Weights of a small audio embedding model.
Training: muon at rate 0.0031, batches of 64, held-out accuracy 93%.
Data: trained on short pieces for a synthesised band: melody, chords, bass and drums, 26041 training examples, 26.8 epochs.
Rows from block 8 of a small audio embedding model, named by matrix and row number. Rows with one number belong to one channel. Each number is 128 + 24 x the weight over its row's rms, rounded and kept within 0 to 255. All counts start at 0.
After each channel's rows are labels from the 100 clips, of 14976, where the channel reaches its largest size: "responds to" is what is common among them. Only what is clearly more common there than usual is listed. The data: short pieces for a synthesised band: melody, chords, bass and drums. In brackets: how many of the 100, against the usual share in percent.
# filt: filter width-5 conv, dilation 8 (model.blocks.8.filt.weight, 192x192x5, each kernel summed), inputs 96-191
# gate: gate width-5 conv, dilation 8 (model.blocks.8.gate.weight, 192x192x5, each kernel summed), inputs 96-191
# out: residual pointwise conv (model.blocks.8.out.weight, 192x192x1, transposed), outputs 96-191

filt.65 [131 115 148 130 152 124 160 161 120 113 125 145 117  90 112 156 125 125 178 119 112 154 156 136 136 128 167 130 128 125 143 107  99 155 116 116 142 176 160 135 144 174 108  75 106 170 121 133  93 101 169 123 147 112 148  99 117 141 121 130 149 104 148 103 141  86 138 143 111 152 105  87 153 136 114 143  89 138 108 169 135 173 138 171 108  95 134  91 121 145 108  88 151 144 118 148]
gate.65 [107 149 127 108 153 126 119 106 125 129 145 106 113 129 144 150 141 104 151 124 148 140 169 130 149 152 120  80 129 144 150 113  90  98 147 132 120 116 110 121 113 119  67 118 148 158 100 127 119 129 163 102 124 111 100 133 137 135 119 114 145 100 132 117 112 169  91 121  88 132 134 129 100 157 121 121  97 172 102 114 104 172 133 107 199 134 115 117 164 158 115 109 129 126 131 111]
out.65 [153 142 130 123 104 148 151  97 153 112  86 118  88 129 107 158 153 147 112 110 141 136 134 143 137 120 106 168 132 103 146 133  90 124 143 131 103 149 108 143 109 128 112 127  86 101 159 166 156 108 159 102 125 102 178 119 124 142 145 139 118  79 141 121  85 139 120 154 177 133 174 149 141 108 144 145 141  98 132  93 106  86 142  84 100 123 174 127 137 122 174 158 142 125 111 101]
responds to: open hi-hat (41 vs 19.4)

filt.143 [131 124 133  85 126  59 149 122 104 130 119 109 108 120 128 139 131 131 161 137  59 140  91 123 151 105 112 103 145  99 158 114 148 137 116 143  92 165 104 149 146 101 142 122 137 139  84 103 131 116 107 147 131 130 135 131  99 140 118 137 130 141 139 131 148 121 143 141 126  97  99 123 146 107 122 114 140 132 114 118 143 111 120 127 119 127 168 102 119 109  77 109 126 109 131 144]
gate.143 [153 120  89 129 101 138 124 121 126 104 144  81 146 150 183 186 155 107 130 121 178 171 176 137 128 155 138 166 140 130 111 147 144 161  70 162 154 142 119 148  95 119 151 132 124 114 104 155 105 135 138 105 135 156 151 136 128 154 120 156 123 160 102 129 133 158 149  76 121 124  96 111 152 113 120 165 137 157 144 143 124 130 138 128 152 121 134 133 134 108 148 175 136 145  91 161]
out.143 [113 142  89 180 140 120 157 143 108 116 167 127 107 108 139 113 124 133 140 124 131 139 124  84 108 126 121 146 107 156 136  87 125 144 134 107 122 137  95 111 149 149  98 170 145 124  95  93 126 146 125 110 101 115  88  93 133 105 140 152 141 148 100 108 116 124 108 171 168 136 140 111 150 147 139  93 128 128 100 142 143 142  97 136 156 142 103 113 134 149 135 143 161  97  94 126]
responds to: kick (100 vs 65.1); drums (100 vs 65.1); clap (35 vs 15.9)

filt.131 [110 153 120  98 122 153 116 154 143 156 159 132 115 143 148 127 119 139 137 132 151 135 110 107 148 119  87 120  98 176 112 127  92 122 123  88 145 132 122 111 137 144 161 148 137 144 116 116 120 172  93 173 122 125  83  71 177 133 106 126  84 125 154 153 142 156 130 139 150 173 137 123 135 133 126 124 211 130 160 170 142 134 140 126 138 131 182 110 132 168 173 125 122 113 126 172]
gate.131 [129 132 143 108 155 131 169 118 140 132 173 157 153 116 129 143 163 154 139 136 124 117 136 156 111 135 116 159 138 133 134  94 122  73 197 153 100  68 137 143 127 124 149  99 175 126 107 163 144 106 147 164 106 139 103 145 107 123  91 135 111 107 160 127 151 151 104 147 150 163 142  87 118 110 129 147 138 124 101  65 120 116 134 123 162 121 110 116 112  99 140 135 121 124 137 147]
out.131 [137 118  98 183  94 136 120 111 121 130 115 135 109 110 143 180  84 143 107 147 129 136 150 123 139 124 160 103 102  79 155 138 128 169 118  98 155 127 140 113 149 136 149 124  88 149 150 100 124 123 133 130 132  94 123 156 125 129 122 113 130 124 100 107  81 108  99 116 127 146 129 127 114 126  85 149 122 129 122  96 149 132 122 126  89 127 136 130 110 134 108 151 140 156 132 116]
responds to: kick (100 vs 65.1); drums (100 vs 65.1); open hi-hat (42 vs 19.4); drum pattern: shuffle (29 vs 5.2)

filt.189 [114 113 138 128 107 131 136 137 144 171 133 174 119 181 143  73 139  97 126 147 131 123 153  90 121 106 145 109 146 107 107  90 139 158 177 114 109 149 143 127 176  94 137 158 138 132 139  82 130 154 129 122 173 180 132 134 114 129 149 115  99  93 143 146  97 127 138 130 173 155 139 156  95 112 113 157 141 142 142 145 104 129 136 113 109 161 133 149 155 170 126  76 121 116 101 115]
gate.189 [126 124 134 143 139 112 178 170 118 113 130 150 139 156 120 139 127 134 152 134 159 123 108 165 140 149 146 126 151 165 109 157 116 128 127 120 124 104 112 125 118 100 105 113 134 125 154 139 149 128 112  86 141 179  78 137 113 143 112 114  97 113 114 132 145 175  94 105 135 143 136 118 137 109 105 142 155 173 104 136 109 167 179 108 165 108 135 119 146 102 124 131 118 147 115 111]
out.189 [124 120  88 133 118 115 121  93 135  91 108 123 182 112 147 110 110 122 116 129 121 120 149 180 129 139  98 122  97 142 131 126 109 167 140 140 125 101 181 154 100 122 112  93 132 105 150 135 135 112 131 125 103 133 175 125  72 159 127 168 158 113  93 142 144  81 105 138 151 155 137 113 110 112  92 182 155 115 147 110 164  81 103 149 140 146  68 115 124 108  87 142 172 110 122 111]
responds to: kick (100 vs 65.1); drums (100 vs 65.1); tempo: 160 to 170 bpm (27 vs 9.8)

filt.60 [107 143  70 145 148 132 124 138  97 141 135 114 136 146  90 135 147 101 137 139 118 176 105 105 163 125 144 129 156 132 119 136  83 162 119 150 146  75 153 166 138 121 144  80 146  80 132 104 132 124 112 106 115 151 146 108 118 133 108  84 113 127 156  99 135 171 151 172 115 143 145 111 147 107 120 169  91 127 152 157 112 165 120 136 119 127 137 157 130 148  78  99 111 138 160 136]
gate.60 [108 133  81 139 146 143 162 105 141  79 146 115 158 125 168 102  83 131 124 137 130 149 129 120 121 134 139 125 112 126  93 158 125 123 158 122 147 142 158 112 129 129 137 163 125 116 114 112 116 161 104 128 127 156 115 132 119 136 149  70 126 122 125 119 104  92 109  99 159 135 109 116 150  98 124 130 142 101 117 120  98 127 157  99 130 125 112 133 142 117 148 134  98 156 123 138]
out.60 [112 111 150 146 112 138 119 134 138 157 139 108 147 111 105  90 141 115  89 142 123 135 135 113 150 138 118 117 111 149 126  89  97 133  83 110 133 109 116 135 114  92 155 109 163 137 125 139 118 114 107 125 138 128 105  84  92 125 118 101 138 143 122 154 120 126 134 100 166 130 148  79 120 149 130 124 122 134 128 119 118 149  69 118 126 115 138  96  27 103 156 108 113 113  95 120]
responds to: open hi-hat (41 vs 19.4)

filt.111 [139 111 151  99 137 101 123 113 148 151 175 154 152 131 162 132 170 151 159 119 122 101 112 118 138 125 137 110 135 142 153 141 119 135 134 118 154 161 169 134 164 111 104  87  90 131 159 165 111  75  85 132  94 141 142 146 146 122 118 116 167 146 190 113 135 131 103 138 111 123 156 123 140  97 109 134 104 109 150  94 155 117 111 135 160 141 124 124  81 121 125  74  85  90 160 144]
gate.111 [173 112 130 119  92 126 162 136 137 166 148 141 126 125 132 136 113 125 122 116 111 127 154 161 121 168 128 105 134 144 120 148 116 112 137 155 117 151 152 132  98 114 162 132 113 130 101 139 126 126 164 113 113 173 139 158  82 138 103 126 137 151 108  78 157 151 136  84 162 133 110 108 124 100 117 146 152 129 133  81 126 164 106 126 127 125  93 130 126 128 109  85 177 111 127 104]
out.111 [156 118 129 146 130 125 127 145 132 111 140 132 106 143 122 120  81 138 121 152 110 138 151 157 119 105 140 113 122 197 106  92  96 113 116 150 125 191 137 136 106 149 116 123 134 118 109 108 116 117  97 157 147 148 111 170 115  98 130 159 102 126 115  92  92 151  97 104 106 127  87  82  99 123 115 146  74 156 108 109  85 109 133  77 106 151 142 134 121 162 108 121 132 142 164 107]
responds to: kick (99 vs 65.1); drums (99 vs 65.1)

filt.188 [163 115 129 119 133 144  95 139 142 137 167 147 103 126 140 153 100 158 148 139  82 123 101 148 114 118 114 156 135 113 107 118  89 132 119 111 126 101  72 154 122 137 175 108 158 159  98 138  89  82 127 150 128 115 109 138 130 167 133 117 148  96 155 131 131 183 149 123 187 155 124 167 166 141 116 106  87 155 187 136 148 117 131 126 142 106 119 114 189 122 139 148 116  98 136 158]
gate.188 [158 126 109 128 136 121 124 113 166 146 146 160 111 129 100 103 127 121 152 108  96 128 141 131 127 164 125 117 151 111 161 177  99  96 152 107 119 130  88 146 107 109 152 115 125 122 142 109 122 140 153 130 132 115  98 155 144 155 140 151 114 142 116 142 130 122 183 149 140 108 119 118 139 101 114 147 144 105  97 101 103  87  90 138 119 134 125 112 114 121 114 129 139 116 131 155]
out.188 [128 143 116 129 138 119 120 120 128 128  96 112 143 108 120 118 100 118 138 117 182 126 152 113 114 139 149 105 133 175 132  98 152 143 137 172 142  68 110  93 128 107 139 129  83 139  98 132 100 132 135  97  98 174 113 112 124 123 111  92 119 152 155 100 109 129 119 175 157 148 118 128 123 124 133 126 156 136 121 155 148 157 119 155 209 131  85 112 106 106 140 162 114 153 130 161]
responds to: kick (100 vs 65.1); drums (100 vs 65.1)

filt.109 [128 143  78  90 133  86 116 129  63 165 137 114 129 142  80 181 121 134 130 158 168  65 111 142 144 122 175 131 156 153 142 165 156 131 152 119 113  94 113 135 123 145 138 128 116 109 139 147  75 142  95 121 113 116 164 110 116 141 131 117 112 123  96 136 133 145 137 109 134  91  97 131 171 135 165 126 120 114 141 126 168 105 138  92 123 159 133 131 144 134 113 167 161 131 126 121]
gate.109 [123 118 107 128 108 117 153  82 135 110 119  97 118 129 152 154 120 104 152 163 152 108 205 173 117 127 162 140 138  95 122 130 133 164 157 154 148 131 157 159 123  76 146 116 132 137  99  71 115 130 125 130  63 113 137 125 126 171 123 105 136 138 118 108 114 107 113  75 131 109  95 135 113 115 115 158 131 142 106 147 129 142 141 106 158 150 132 127 135 100  90 124 154 122 119 100]
out.109 [127 105  90 173 108 138 147  79 105 151 181  87 135 118 136 104 169 100 157 128 190  97 127 128 129  98 110 107 149 115 137  98 133 158  95 162  84 135 142 112 121 143 106 136 133 143 107 155 157 159 133 133  55 129 121 131  96 107 149 148 115 118 156 136 136 176 136 151 125 126 133 146 141  83 128 152 154 125 158 113 132 128 139 129 147 116 128 155 115 127  77  94 101 139 159 131]
responds to: open hi-hat (40 vs 19.4)

filt.42 [136 150  97 116 177 120 139 109  92 175 138 106 105 139 134  94 161 106 133 105 145 143 145 123  66 142  88 146 137 113  91 142 102 103 145 131 118 147 119 127 125 131 156 114 135  72 129 134 162 136 150 109 179 116 155 150 149 171 127 120 140 139 106 123 129 115 127 154 158 166 160 144 146 162 141 102  89 111 131 114 112 113 110 119 133 114 131 131 166 153 148 135 114 135  98  98]
gate.42 [129  94 128 117 123 145 125 168 139 140 153  90 113 117 155 148 137 121 139 189 110 140 144 154 147 113 119  91 121 178 110  73 101 160 114 136 155 146  63 127 137 143 136 152 136 150 138 119 141 112 158 114 169 155 149 111 128 137 138 134 138 119 145 113 152 189 164 110 169 155 145 140 108 143 138 159 165 138 130 146 114 120 139 164 164 129 156 121 129 117 129 191 107 130 123 124]
out.42 [110 125 169 140 116 114 132 111 100  89  99 107 127 123 153 170  77 134 136 121 126 135  91 108 157 147 133 171  87 147  88 131 111 122 141 141 141 135 101 126 102 118 142 119  96 181 123 103 134 129  85 101 119 120 114 126 141  87 152 165  97 151 104 102  87 124 111  83 147 103 133 129 118 107 142  95 137 145 137 143 127 171  96 114 129 114 135 129  78 127  94 154 146 125  95 137]
responds to: kick (99 vs 65.1); drums (99 vs 65.1)